From a checkpoint of a small autoregressive pixel model: trained on cartoon faces.
Rows from block 4 of a small autoregressive pixel model, named by matrix and row number. Rows with one number belong to one neuron. Each number is 128 + 32 x the weight over its row's rms, rounded and kept within 0 to 255. All counts start at 0.
After each neuron's rows are labels from the 100 images, of 14976, where the neuron reaches its highest value: "top examples" is what is common among them. Only what is clearly more common there than usual is listed. The data: cartoon faces.
# fc1: MLP up (model.blocks.4.mlp.fc1.weight, 1152x192), inputs 96-191
# fc2: MLP down (model.blocks.4.mlp.fc2.weight, 192x1152, transposed), outputs 96-191

fc1.402 [ 56  57 178 120 150 112 138 144  92 120 148  96 100 133 107 134 133 119 159 118 145 141 147  85 143 132 135  88 132 141 144 139 174 121 138  70 139 138 129 172 134 172 149 158  86 175 125 142 127  83  68 135  60 124  95 170 165 149 134 171 125 111 163 149  96 136 101 136 109 144  91 111 155  90  90 155 124 132 132 129 122 147 153 131 108 137  90 171  87 136 170 117 101  50 171 156]
fc2.402 [198 116 131 145 166  90 148 133 129 125 170 144 172  84 157 159 163 162 137  41 102  97 147 152 126 141 134 161 111 110 153 129 187 113  85 136  85 163 132  75  89 112 110 121  80 138 138  97 168 136  55 140 103 170 128 117 106 131 102 148 123  76 138 188 151 125  92 113 108  86 139 153 103 106 128 146  46 100 196 161 129 155 134 134 154 110  79  65 151 127 154 151 158 136 119 168]
top examples: long hair

fc1.689 [170 123 128 111 133 133 141 130 129 113 140 146 124 118 155 123 111 130 185 146 219 162  93 111  60 140 167 143 128 109 145 144 119 164 104 157 114 152 100 116 165  41  72  88  80  81  96 112  96 160 154 105 100 123 146  56 118 108 103 161 134 115 163 137 113 187 110 124 120 120 181  83 135 151 170  80  94 115 129 105 156  76 129 149 110 124 104 167 110 128 170 138 131  78 122 125]
fc2.689 [148 117  38 101 177 156  93 152 163 127  98 154  73 179 109  64 136 162 138 145 126 151 163  90 154  97 125 146 187  35 104 175 178 121 169 119 177 160 171 140  92 142 160  91 136 147 151 164  95 127 132 142 189 112 116 132 137 166  95  71 178 106  92 103 135 136 107  89 124 156 119 142 124  95  91 190 153 174  97 208 138 159  92 133 123 152 154 124 127 139 111 180 159 138 162 167]
top examples: looking right; surprised

fc1.736 [121 175 121 129 141  69 135 160 149 149  80  81  98  86 118 128 127 142 104 142  99  98 122 186 124 131 137 107 130 147 145 166 137 129 129 104  96 100  84 107 109 144 114  90 183 154 160 185 121 161 112 197  75 152 145 125 112 117 100 198 124 156 140 127 108 178 116 136 141 115 160 127 146  90 116 130 168 140  88  68  94 161  99 128  93 156 156 103 176 109 193 179 127 113 149  94]
fc2.736 [ 97 192  86  89 133 109 119  75 135  42 126 101 122 121 159 132  91 129  83 113 181 110 118  89 181 125 105 128 161 110 159  81 131 167 116 121  95 150 128 144 118 156 134 121 155 168 179 116  95 121 146 169 156 137 136 140  98 161 177 153 138 127 136 144 185 122 121 113 155 144 122 149 146 136 134 126 134 151 118 143 156 145 115 119 103 100 184  95 157  98 170 132 180 193 130  54]
top examples: purple face

fc1.407 [148 114 117  58 101  71 131  89 176  61  93 184 132  90 147 106 141 190  80 106  98  84  80 160 118 136 140 153  96 119 159 111 123 131 134 131  84 142 111 123 124  92  50 138 131 219 147 122 142  82  95 106  96 136  76 110 140 130 108 148 136  30 117  50 134 103 160 129 105 125  99  81  82 106 107 100 146  99 120 162  84 129 144  83 115 126 151 126 149 123 101 109 157 104 132  95]
fc2.407 [110 103 135 101 161 146 139 174 126 133 104 176 171 129 152 161 180 116 144 134  78 118 148  87 143 154 102 143 151 150  57  89 143 177 133 112  94 111 172  94  87 166 168 141 123  91 132  96 127 120 145  66 188 165 181  93 160 120 128 147 197 128 142 167 151 131  98  59 129 149 148  83 108 162 154  79 155 140 106  84 146 110 173 171 158  77 132 137  99 107 147 151  79 151  84  68]
top examples: long hair

fc1.285 [149  96 157  92 146 123 168 106 113  94 138 140 104 151 125 177 140  81 195 135 172 144 196  99 132 104 135 141 143 140 158 134 141 131 141 125 112 141  59 131 143 119  87 135  62 151 129 143 145 105 136 127 160 123 130 150 106  88  70 149 107  85 100 180  86 137 121 186 162 129 133 158 120  75  94 130 178 123 191 165  95 116  17 126 154 134 116 195 115  77  98  90  88 102 164  91]
fc2.285 [117 145 145 111 138 136 145 153 187 108 173 108 124 107 127 145 127 125 102 105 130 113  80 105  79 145 124 131 130 125 147  98 110 142 163  93  88 146 184 111 115  99 154 138 159  92 125 116 100 149 109 135 159 196 139 107 131 162 109  86 172  63 134 105 186 129  96 157 131 153 120 113 149  82 103 204  95 126 124  87 146  96 104 118 176 144 121  80 125 120 135 194 148 150  67 141]
top examples: looking right; surprised

fc1.697 [137 166  49  52 135 112 125 152 100 140 143 177 145 199 129 149 162 161 108 157 127 131 110 125 138 157 110 133 182  90 161 187 121 151 139 126 114 126  62  90  83 125 125 112 169  64 122 124 146 151 167 140  86 111 138 138  95 105  78 105 180 116 113 108 117 163 167 114  65 110 155 161 142 135  83  97 128 135 139 113 112 109  91 156 112 114 135  94 150 104 124 146 196 146 117 199]
fc2.697 [107 195 128 162 112 174 128  64 129 149 143 180  98 141 110 138 156 122 176  86 116 101 137 151  97  87  89 191  66 127 101 165 120 121 136 133 151 182 143  97  75 179  98 144  92 145 184 139 123 123 121  92 135 136 108 126  74  91 121 118 111 129 121 173 119 114 103  77 138 151 204  88 103 102 134 131 153 147 129 147  75 123 162 151  47 118 109 167 138 177 109  88 128 110 181 133]
top examples: white hair; blue face; spiky hair

fc1.168 [132  91 160  81 156 130  86  87 152 145  69 136 138 128  89 152 110 110 202  94 178 127  53 104 143  46 136 178 147  82 125  87  91  94 131 154 129 105 120 120  79 158 112 165 126 138 150 152 113 139 174 147 143 172  80 101  93 165  96 132 143 123  74 144 116 171 142 151 113  89  89 116  99 123 150  75 133 137 152 204 149 149 139 167 142 145 109 119 137 122  95 139  81 122 166 111]
fc2.168 [ 37 137 138 185 112 191 140 101 108 168 116 119  94 181  90 159 100 203 146 149 116 167 103 133 103 152 100 122 143 168 110 138 122 143 127 129 162 158 175 177 121 125 116 155 147 154 144 169 153 132 151 101  73 111 117 133 178 153 123 135 123  81 107 170 172  85 165 176  78  88 107 119  59 152 130 139  90 150 142 108 116 155 114 113  68 117 150 131 109 150 146 143 109 178 158 185]
top examples: looking right

fc1.681 [138 146 176 118 178 115 128  98 100 154 101 153 173 129 164 135 169 191 161 160 132 113 181 179 177 143 119  91 156 159 123 144 144  65 109 116  98 132 147 153  83  72  77 126  92 108 165 125  84 124 177  91 127 161 102  86  96 110  95 104 167 109 171  65 135 110 160 155 161 127 104 127  56 113 100 132 144 180  56  85  96 126 112 119 158 152 150 129 127 138 174 123  69 119  69  89]
fc2.681 [157  98 111 192 108  82 109 152 116 129 133 139 125  66  97 109 136 112 113 107 131 113  94  95 124 133 115 149  98 126 108  61 101 135  69 136 109 128 122 162 131 137 157 140 121 132 138 172 148 158 128 156 105 133 115 152 150 152 159 112 103 137 126  78 121 138 137 194 116 186  95 173 154 130 169  82 164 130 133  95 170  95 132 172 168 136 122 128 118 163  91 188 160 114  94 128]
top examples: purple face; teal hair; green hair

fc1.40 [195 158 127 107 144  83 108  94 104 184 122 174 136  74  95  90 157 107 186 103 147 124  70 159  59  67  69 111 121 114  73 104 110  80  74 104 157 104 150 118  96 147 126 173 115 164 126  90 121 135  97 116  80 151 108 118 111 122 142 159 150 118 131 110 106 148 114 175 106 177 111 125 105  65 125 122 172 144  96 150 142 154  95 127 143 160 159 126 200  96  19 151 177 130 152 164]
fc2.40 [ 57 131 118 121 125 149 135 183  95 124 158 110 157 149  62 160 136 174 118 124  84  68 177 142 186 164 130 193 151 179 147 120 116 129 173 116 108  96 132 165 158  90 117  98 139 163 130 141 166 134 132 117 132 104 113 109 208 144 140 166  84 120 119 161 103 111 134  58 161 117 159 127 134 145 112 138 131 109 146  91 116 116 161 146 131  68 114 132  79 115 155 134 139 165 120 147]
top examples: purple face; black hair; orange face

fc1.330 [176 107 146 152 108 137 154 187 118 132 162 141 101 175 127 154  51 159 106 119 160 145 134  65 160  89 157  63 119 142  74 151  98 145 232 112 119 110  92  93 147 136 140 119 125  96 106 145 143 106 135 103 175 119 111  79 203 105 167  98 146 185 125 164  51 160 118 114 134 138 164 193 125 117 138 135 117 151 117 148 103 120 121 138  71  78 100 162  84 110 141 132 115 121  55 140]
fc2.330 [ 97 168 103 123  97 109 103 123 127 105 132 193 149  28 132 137 142 171 152 157 204 161 133 122 139 159 184 224  72 155 123 117 158 117 125 126 140 154 180 164 119 105 111 157 131  91 113  85 136 147 156 128 162 163  80 104 156 116 116  81 112  87  99 115  97 158 150 152 175 133 104 102  53  82 164 104  74 111 139  89 123 141 130 144 102 164 162 140 157 160 129  57 136 100 129 145]
top examples: white hair

fc1.588 [165  82 165 143 172 139  93 138 133  80 103 137 108  99  81 126  32 134 200 147 106  73  91  59 167  78 179 121 118 132  77 137 148  88 120 108 100 115 174 170 145 156 177  83 102 151 173 105 179  74 137  72 197 156 155 138 111 121 168 106 160  94 140 138 107  93 130 100 129  72 149 144 149 136 113 124 138 117 123 192  86 184 128 133 143 112 123 143 127 186 153 141  85 149  98 148]
fc2.588 [ 52 165 134 107 115 135 113  89 128 127 116 123 119 115 224 115 147 125 148 127 181 131 160 135  98 126 145 112  72 140 116 145 135 130  93 170 129 206  84 130  59 150  39 155 152 152 106  94 125 151 139 160 160 108  94 114 113 148 154  49 101 171  92 152 168  80 133 203 128 101  96 117 125  65 175 133 150 129 163 129 153  81  98 171 149 130 158 135  95 137 108 118 143 113 147 164]
top examples: white hair; purple face

fc1.301 [ 96 149 141 106 185  93 144  88 115 148 100 119 122 140 144  59 143 221  89 158 149 117  60 145 109 197 123  98 174 149  76 145 158 182 106 143 178 144  86  59 172 110 132 123 157 120  74 111 102 100 155 148 127 149 157 144  77 142 130 129 110 124 178 116 123 139  89 152 160  65  77 140 127 139 152 125 145 138 130 151 153  68 101 141 171  87 119 115  71 134 165 179 193 182  51 109]
fc2.301 [153 117  76 145 128 133 126 141 129 123 153 136 114 118 150 130 159 151  80 108 128 106 146 134 118 112 119 109 132 105 220 106  72  78 160 104 129  99 151 181 108 156 141 135 176 110  78 136 104 100 113 180 160 138  96 117 133  63  76  77 143  94 130 123  79  94 111 128 109 145 154 140 155  99 120  79 139 114  87 126 117 104 153 142 108 160 173 151 157 160  67 103  83 118 160 125]
top examples: long hair; yellow hair

fc1.615 [ 99 146 150  73 128  88 152 116 163 127 158 116 103 151  76 115 115 143 160 118  54 113 102 100 158 185  94  41 164 167 136 169 144 124 127 159  99 122  90 122 127  98 107 128  73 116 100 117 163  96 135 126 177 104 172 113 165 105 140  85 115 118 115 150  94 178 108 144 181 146 107 157 152 104  76 141 171  95 123 155 141 128 134 137 126 146 133 170  77 104 112 154  95 108 128 170]
fc2.615 [104  82 147 121 162 133 120 122 188  60  96 109 141  63 164 159 103 118 149 128 160 150 119 176 161 120 109 121  91 115 157 111 113 162  73 111 128  81 139 150 143 162 152 126 146  99 128 138 129 160 107  93 117 158  85 149 181 104 154 144 150 130 102 111 157 116 151 187 142 133  47 182  99 128 120 118 139  80 120 117 147 151 111  77 116 145  93 132 147 116 175 119 120 114 175 167]
top examples: white hair

fc1.133 [108 108  97 156  88 151 146 159 147 111  98 127 157  87 157  99  86 163  94 151 131 158 132  70 160 213 151 113 194 165  58 146 143  98 119  60 126 104  90 105 171 207 125  88 140 107 125 172 198 131 130 133 125 130  79  82 116  89 102 110 120 143 114 124 139  94 145  93 112 166 124  84  96 106 167 156  99 105 117 127 181 148 184  93  75 134 128  84 152 143 108 106  88 105 123 136]
fc2.133 [156  84 137  91  83 101  77 169 145 153 198 103 104 159 126 153  82 125 146 117 127 112 166 106 146 145  99 185 124 175 135 102 171 108 204 188 115  86  75 124 167 101 197 158 130 145  98 103  99  83  86 165 154 111 159 144  96 149 149 140 136  75 153 124 115 155  99  80 185 150 235 125 110 109 136 139 112 181  83  47 126  80  90 146 155 122  98 102 170 148  91 158 142 179 144 108]
top examples: long hair

fc1.643 [126 127 152 164 125 110 100 136 132 173 124 117 156  54  85  83 141 137 125 149  74 146 174 125 116 112 118 111 176 134 146 122 156  99 166 143 168 133 126 157 125 143 182 105 155 139 108 181 143 150 209 168 131 121 139 162 145 134  88  81 116 127 128 110 111 151 109 163 124 142 107 172  96 173 153 157 108 123  86  74 137 197 116 128 136 123 116 166 127 125 126 193 137 116 200 195]
fc2.643 [165 135 117 112 124 179  72  91 108 163 119 173 128 153 142 178 122 156 119 160 214  97 153 126 147 130 122 118  76 165 128 172 112 123 124 146 105  58 121 130 131 177 118 162 126 134 125 143 125 136  82 147 103 106  79 138  73 105 174 187 113 112 112  91 123 138 147  61 121 146 181 103  84 133 160  91 165 182 131 132 133  42 115 114  52 128 106  74 121 221 100 142  92  98  72  93]
top examples: long hair; orange hair